From a checkpoint of a small model that answers yes/no questions on an image's attributes: 32-pixel images.
Rows from block 6 of the fusion encoder of a small model that answers yes/no questions on an image's attributes, named by matrix and row number. Rows with one number belong to one neuron. Each number is 128 + 32 x the weight over its row's rms, rounded and kept within 0 to 255. All counts start at 0. Numbers have three digits each.
Before each neuron's rows are labels from the 100 texts, of 14976, where the neuron reaches its highest value: "fires on" is the input token at the peak. Only what is clearly more common there than usual is listed. The data: abstract colour fields from 500 small random pattern networks.
# fc1: MLP up (fusion_encoder.blocks.6.mlp.fc1.weight, 576x192), inputs 0-95
# fc2: MLP down (fusion_encoder.blocks.6.mlp.fc2.weight, 192x576, transposed), outputs 0-95

fires on: "smooth"; "bright"
fc1.28:109126127169097139172111208112131132141096121075128134090131107155094116096108087187145116115154168053118121173104111106185130130157106083126112137143117104157080106093255091149141147133145106098117110089043138107079144106068100136106130116120144119127124108115151104142144090143127081154
fc2.28:062088092122148084151148130116109173146098152100109127107158171164131158096106101171121136145127180096130098124087054201142118124161122124180113178112125164112102109088170097094123120151125185077200145137138121132138135119120136125089124134140128184106138131146107166157100137062127251112

fires on: "mostly blue"
fc1.160:105138133082062093093081086151143086133143098113131102172135150092102036140114159096113175091102142141127143150085130147098128109129162158137129144110063174204130081178223106125136124178064096123102131130106086099109141086164125133117102040144153144123116107122182116136079167146141123110
fc2.160:129071097099110120148178044110147074105133142105100127108096144147082132123124159127101157146136143182127134113080121225135152087166156154085102084077119102166133134126193147161172160163108134148114222062154149133169140123149162064074150106125106082175157133123104084131184143126135179081

fires on: "dark"
fc1.206:042158096174120093160143161126144117084142092117136091142146149118143145132117093128165152131135097158102135140140118151188107166113159226159118150129138141108129134096254139133140139117110113106161156119139085116092089094176109168071126130161088133101093134114154125162118160137140091125
fc2.206:108093134155189140130156052119138153134095150110037122143085156094185121166164110157150129144089161116072107092126132177138192088143109150164083163129114104141161143109138092115159122130105132097174160132137168124141128117082163127092122151134089133182151081112103156104164127130152023101

fires on: "mostly green"; "smooth"
fc1.419:070155131128130114135103147110140157164118140110160109131109091130121064053141125082132122140125171074056150115121183139139122134162090119137052107170115124190095139163204120128107134162082143101122140112108137119092129145138173125143130097119139124155117131124117053118092118161105191086
fc2.419:119148119089115129130165136113094145123133087149087117144104126120181094115109129137105128166118116102087113116128085124135098120139151106116132074103128154100125164181117128133099129139136105134157132112145174103181089141107066159122081125148122153126147145136091129124195154186120000155

fires on: "smooth"; "bright"
fc1.572:105185110074144095213143144165141167114086147100112143139172122142123144141195072122109162117130127141125136127116122158224093135105168187143083155091125108129149153139250085110146127148096161140139148118103078143127134089128146108096163098136128101151159095103111094147096125120141134159
fc2.572:132107136121161149077110076102104117121079153075130117079042155152088123098091153151123170108100131136078145153096082123153135099192158135157111109102087102164138088085111096127107069118153112110165125188096197113115102125135147111116158098114126141173153176124090087255149125133188155158

fires on: "bright"
fc1.256:093169115121164099156122198119178131097119147163164142176155158142105122150151144118154144163102153158076128125137129182198121146126139179117103158096130099129112158103255155143106155123143140105143128081043139121127153106172144123102122093145179069124122143089136183165121147167147065134
fc2.256:088184162102080131177117080109072135126120154113078106134076139114120120139098126213166123091144155111121115106100099097079148117126148137174069134130140097090137137080135100102097087146147120147175150158137184130142108111147161147095209101132145164154109123152105101080121142102105132145

fires on: "dark"; "bright"
fc1.538:168143147163038135159153150109089232127091122124114135065078119108082145110111159092142100133191133094170142128112114113100101153150188129141110072156119094107144055108158160104110131099163188085136161159095161118124165132032087091161136149170142121144139130162145169161156100095160133142
fc2.538:119122149110099124155092128148122114118155099141136139151165149105135122128151103139121134126092147076104119125115105215106162137014109109177039140146152128165114165128073139112092118131119173126082113096175122127188158133124153090129119140107145136148112097108109092110181146132145079117

fires on: "mostly blue"
fc1.370:130137123114124105163061216102154123152141108106137143158123132130076142085178085114112081108126148108091124072095126106136114148120133105142074143113136125199127143119255107128095144133167098154116089103087147095079112126165079178093118128135130128119152158103136152156190067142143120160
fc2.370:131107116164202122117188197160098183115159142110069139113142105118155148081097129131137112132092153086184027171087117166158099136147140113157126123152134182079102094092163121135118129126117124114218121172147032132085123097124159105119106101143075180131194142167139122102159143088108221174

fires on: "mostly blue"
fc1.219:092131053103069138125128149115124176139125123163118110104084137119090223148123083138181086140158133086152195059087126123112123161114174140118067115105141122177161126108173121120130159102113119147165143139118135122078109126070062070111137133129121119109126145139119130066123126118154169115
fc2.219:151128150163129186156128146122113120118106081128117102117114150104112147107138105140120157153083135034155103131147126149129180146120100137115111107121146082117111167125143152106107139122188118121068126114136179128145129123138152124143086133128136136131128086079141079148174124131142000142

fires on: "mostly red"; "bright"
fc1.513:108116079127094168149116175116121122126091142131138115113194113149162088147154082096136092126131147155164151155124149172105119188107162177133163092121126091116128094100255129097133156135158124146171078116131130106086144086122126171119133140171123075103112113138150096158125090135103103134
fc2.513:169151187125114057107123116156081146106109152092048114108100141075094193131163108142166137114147144119148129082186147114136153130116104149113033133157102184094164124096067074107145067164090107125150104099133135103130159143121163089157174129126092116140080150091066106123104133107141180189

fires on: "mostly red"
fc1.173:112210146098118121099095151180119080120140130103127117072047202112147089088166156153061122103117102081137107096175136146108119120103163131146089142130106134062164074171233173121092134142097080110119115111111101106092201129126145133101093113134154105178126155090143088127096109122095175130
fc2.173:131151126099120130184138103113116093107193145155120135100125084084120147122111121152135161154124079140118126098167065102101155115117127117126154091125078087150142172122123097130128170156126102150162128117075255102056093111136141150150109102093099138144111100125162132144158121160150024151

fires on: "mostly blue"
fc1.528:129128112156150100156150132122128151126127125092071112144173091160096084097166158132167196121119140146103130183115112150141120138166119114149178103118158194107135104140210100074117144156132150092093162155137123134149145150124092124093132121149121115058081148153182152153089087123139208064
fc2.528:126203101143133096113101092136156079107154094151154112127176135144151117154092060189165112157147147131145153105124149124158143112096143139150146094146128119146138126138121129157137142084135089131195115087105194183110139126105076125131107098142155122138135110144152162089182110102095003130

fires on: "bright"
fc1.188:140168111086122099209098173127122175072097125153166107113129109164145147180187110075170108140118162095114109157168126185173120121163120187127126151070120145159136101116252083142162132142103157105201099128082124118128161147125136116087134091154122102112138124105104111150139149158102111128
fc2.188:080098145133120105114126096139181079128107116128062115115023103118138201116158119173126123109131089098130120124119078072079185086138191113129029153136095092088128123131109075183116068154139114171169126156164147077131114146128161153106181135116153128145149117136106128122085149161111087096

fires on: "dark"; "fine detail"
fc1.461:083170105153057076140115162129152116116082131083058102169179099118142178169183077079176084172161110127134097156149147143095121160133161098130118043092122134150127092074255157097161131118119130109135120114129116120165118092126129128124152114126151100124056082149144145203162120166140149148
fc2.461:060110095115160217103131131078108121129114133122099099201151116131180112107119128101138119105109136130114087131072110128108117131148113099121065148116137164097144144144204114139140103153129136091189118141137138131116107152101182109098072096120123118133152129115143148186137114107056068125

fires on: "dark"; "bright"
fc1.553:111179098120042105134116115087123184129096128134135123081097088104123143104115103101128081107141163106112140094126110088119086141183172107094050065118105138120175101082165132072135173100104180110167189151100142090119159100060034121128175172151151112121129151192160143120170126130127110163
fc2.553:128124079128128092143129221138137128098143105115094144144113130103117193110099144123134125143126114140097131090097119176071166144093121149115083171136138109119129110142100075072149114117099149151120119114140105132180139135125156109140143122124158145157059105102102164124202169135120107111

fires on: "fine detail"
fc1.319:127238104110125090151149102143152197149117146146069108129145153118146164155122111115114167124114118210126137131174156145187126100094126206115119152098137121117140117097253171117117160163118112127172148106079108131125157096153166166090144094097128126129119154118125152163102158157108119093
fc2.319:081176084082134111156165131120151118109086141119191095117168138105103095150128135118152145088162179087125102175132122079125101120146157097111131076136104141093104143101088119131106116107160104116160120086107247104147118106116141122119205089138150124118141120121137125125136117134171116128

fires on: "mostly red"
fc1.127:113179115143144099194088168124138113086122164183144134156200149152141133135151103142138160112143129168119107174128124175192073146145148160118118153091135116144144135107255129108123131152135133132130107134084108173113188142150170159085159139137135121148189125079154141149093141161125093105
fc2.127:079125157125096123119123075144058124131139144115092122166079099109119157151109115129159108135146200098157169089096094090125168098129161151145055118131129111156179146114113096078122078113166112111178116165152180111112115113107119114098191118117136168150157142123085136173093157124153071134

fires on: "smooth"; "bright"
fc1.366:138130137116097138177118206156122142123063104096141138082176080134098150066123062135147130143126158111097147130104162111126155114130126145117124063132142118168109163114255111154121154159114139124124117145099141105139152142123111148144158127068133162114137131122134080155141064133130096107
fc2.366:086098073161139054132128100122099119105117186131073140121129150132069123106121137133146056105136117106134145123136121234092129126104120116153053200122110184101128074072109065098154111103098160092096160108181125117191132147119178132111135123125096103168151147137144137179132116082147255163

fires on: "bright"; "smooth"
fc1.457:108124165104099131154115225131140130165113132125164183107137145162112152119133097181129075089138168092121116174135130206188086107130110088138114131143134139147083113121255100110132154133139146141157099118071160110113163127126087128145145131121143108112121097088190134160171114153112046106
fc2.457:051107090139123105169137091153109154127102173135110119162170142134143158147085099133122105097095194088115129135105073143142137156115148125155052203134109220105142110096170096105126114121144160066206167162151122108095098139114121156100091113158160140108144136115099141157122106111108255102

fires on: "mostly blue"
fc1.501:091113099116099061132125193113119122147113134117140162137142156110150094124160133121120123063108144056121099142065125138150095169079107131143083091141150109188068112147255134131104146145144097146170124120067147136116146100118129149141113183129126118099118098149162124198158112143117052181
fc2.501:078143101121150091140135070125073142140145115097127124140131117133117164090103129179088153135143198151105086121091088109159127103188092079088066108104141065112160150173079170073154123138127163140168148141127132159096117163143147133105112164109114222140174116124079057099136133103065130135

fires on: "mostly red"
fc1.399:103091102121090107123168164157114135139132146110158153150134145117113155076132131158174046120094129109138125129141144119108074109116139156190085111070136128172138092134186090160129152117132156141151107131088166136045131137168126122147103118067142116149140142110078140167115184186131154165
fc2.399:112134148073156117115113118101108133130125126124079135124226091201156113128123140098158137119199139099163089120008130108071189117174152084127083128113155123141093160145127121120122132152129083112173109151140141123170123118100141136111107129111122064144142141123148051090171088116091075145

fires on: "mostly red"; "smooth"
fc1.25:056094126172106148148133145120124170142119123093142127154181055145115119083130123162094133186113117129127099152160089167155104134119108156153121153073153152149137088131255195118153170186085136120160077122121106158065114117113130139066121105072142127146084121104088123186117174149127150125
fc2.25:123065175129164100087152115095135162143175126122075099087081135169127149109115138106160130154176141098110112152082130126128118121141115092146071086098164144140108180132104111071039096102093088125124124141135164067111131106147139126129087104086151102128165180142147090169173119105134036146

fires on: "bright"
fc1.213:123149115114068072162084188103178137129092142135113139114143138150118137166173149135115160125065133139125125128082136114175122141130168089089083074077117152220125105136247124129124135117113138114146122094104154123122153117148109137129108083183159089130131097133138098139176135106101091182
fc2.213:045052061161079119096145074112107118133139092100154124094153085140130154107143140125125181133169168148108121128090117142102069103135169072115036076121144150112113146172132151173139130144121146145209184128102118147146105136118115116088111141113091201108128131149095140074139154103096153111

fires on: "mostly green"
fc1.68:096125070167155145128107114105124146127169150170072106083181115116245075069165104143156198133115110153092120140160115165104156112155091177163124166168127204194140115116213160129142123136122162119125171112138064123128078150138144135092126174174136105160121136142183169126132126120122114158
fc2.68:105115191131083126105138209113136077131093078142106132179178092107127096090103144175136086197172136135131145158148111147141083111084160108132194143115096144084152145184076156121090135140151113094178112116135142125164111119137089162144149134127086160117109092123187137014139089115160038134

fires on: "bright"
fc1.316:112214137094094063153110158138143124109128134149130129112112117152149140175145127142142195160099156090140131123159186112204133093116170147091123143060114131135116147102253151130124189124129137104183055139095109112144135122179112144106136089118135082192072159132165143145123132149098107137
fc2.316:084095079098151075099155183138139120113122109146116126053063108131169109086137162132131139086136105120158112122125103116090157138136142125092101088130107164075118120142223160151093116136128111176121122090110173100186070115141171118093211061126167089074155127158147112119115100154107133107

fires on: "dark"
fc1.377:116183091124051089141105143126142186141105121141133108088088095131148098097129112090127073089116124117111166087107137074134092152183166120149039082127083135131172123052163120108139170088087153114172164136122119094143142121054031099148170150129153097119148109189162149125189133137109125186
fc2.377:095146097083109082135158209123146123119117116129125149163123101133097146136085138122120140144132123150125131118040129193072162137101117115105083164125137120134128128145101131067097106135104118125144097127104069127160141117129141133138156113115157126146070096096125155153188163118139090140

fires on: "fine detail"
fc1.509:110230140118150106198088149120115165090128128130110117167152153119100091155185087116116133115135178134126108169125146180190115117149125146139125179100162142120109141126255115110086145114106119100226152102117108133093152103149173177098109089171147100095135123103139193133140141130102162135
fc2.509:066172158123105180091124060138144139127097126138196149121141127128172114171113111113135111130148094084151120131142117067110172097196137128138112183166144108136153127112093132125115126134147119151216127119149201097116153100105135131168175139121154104101109117130148180224116137160093096155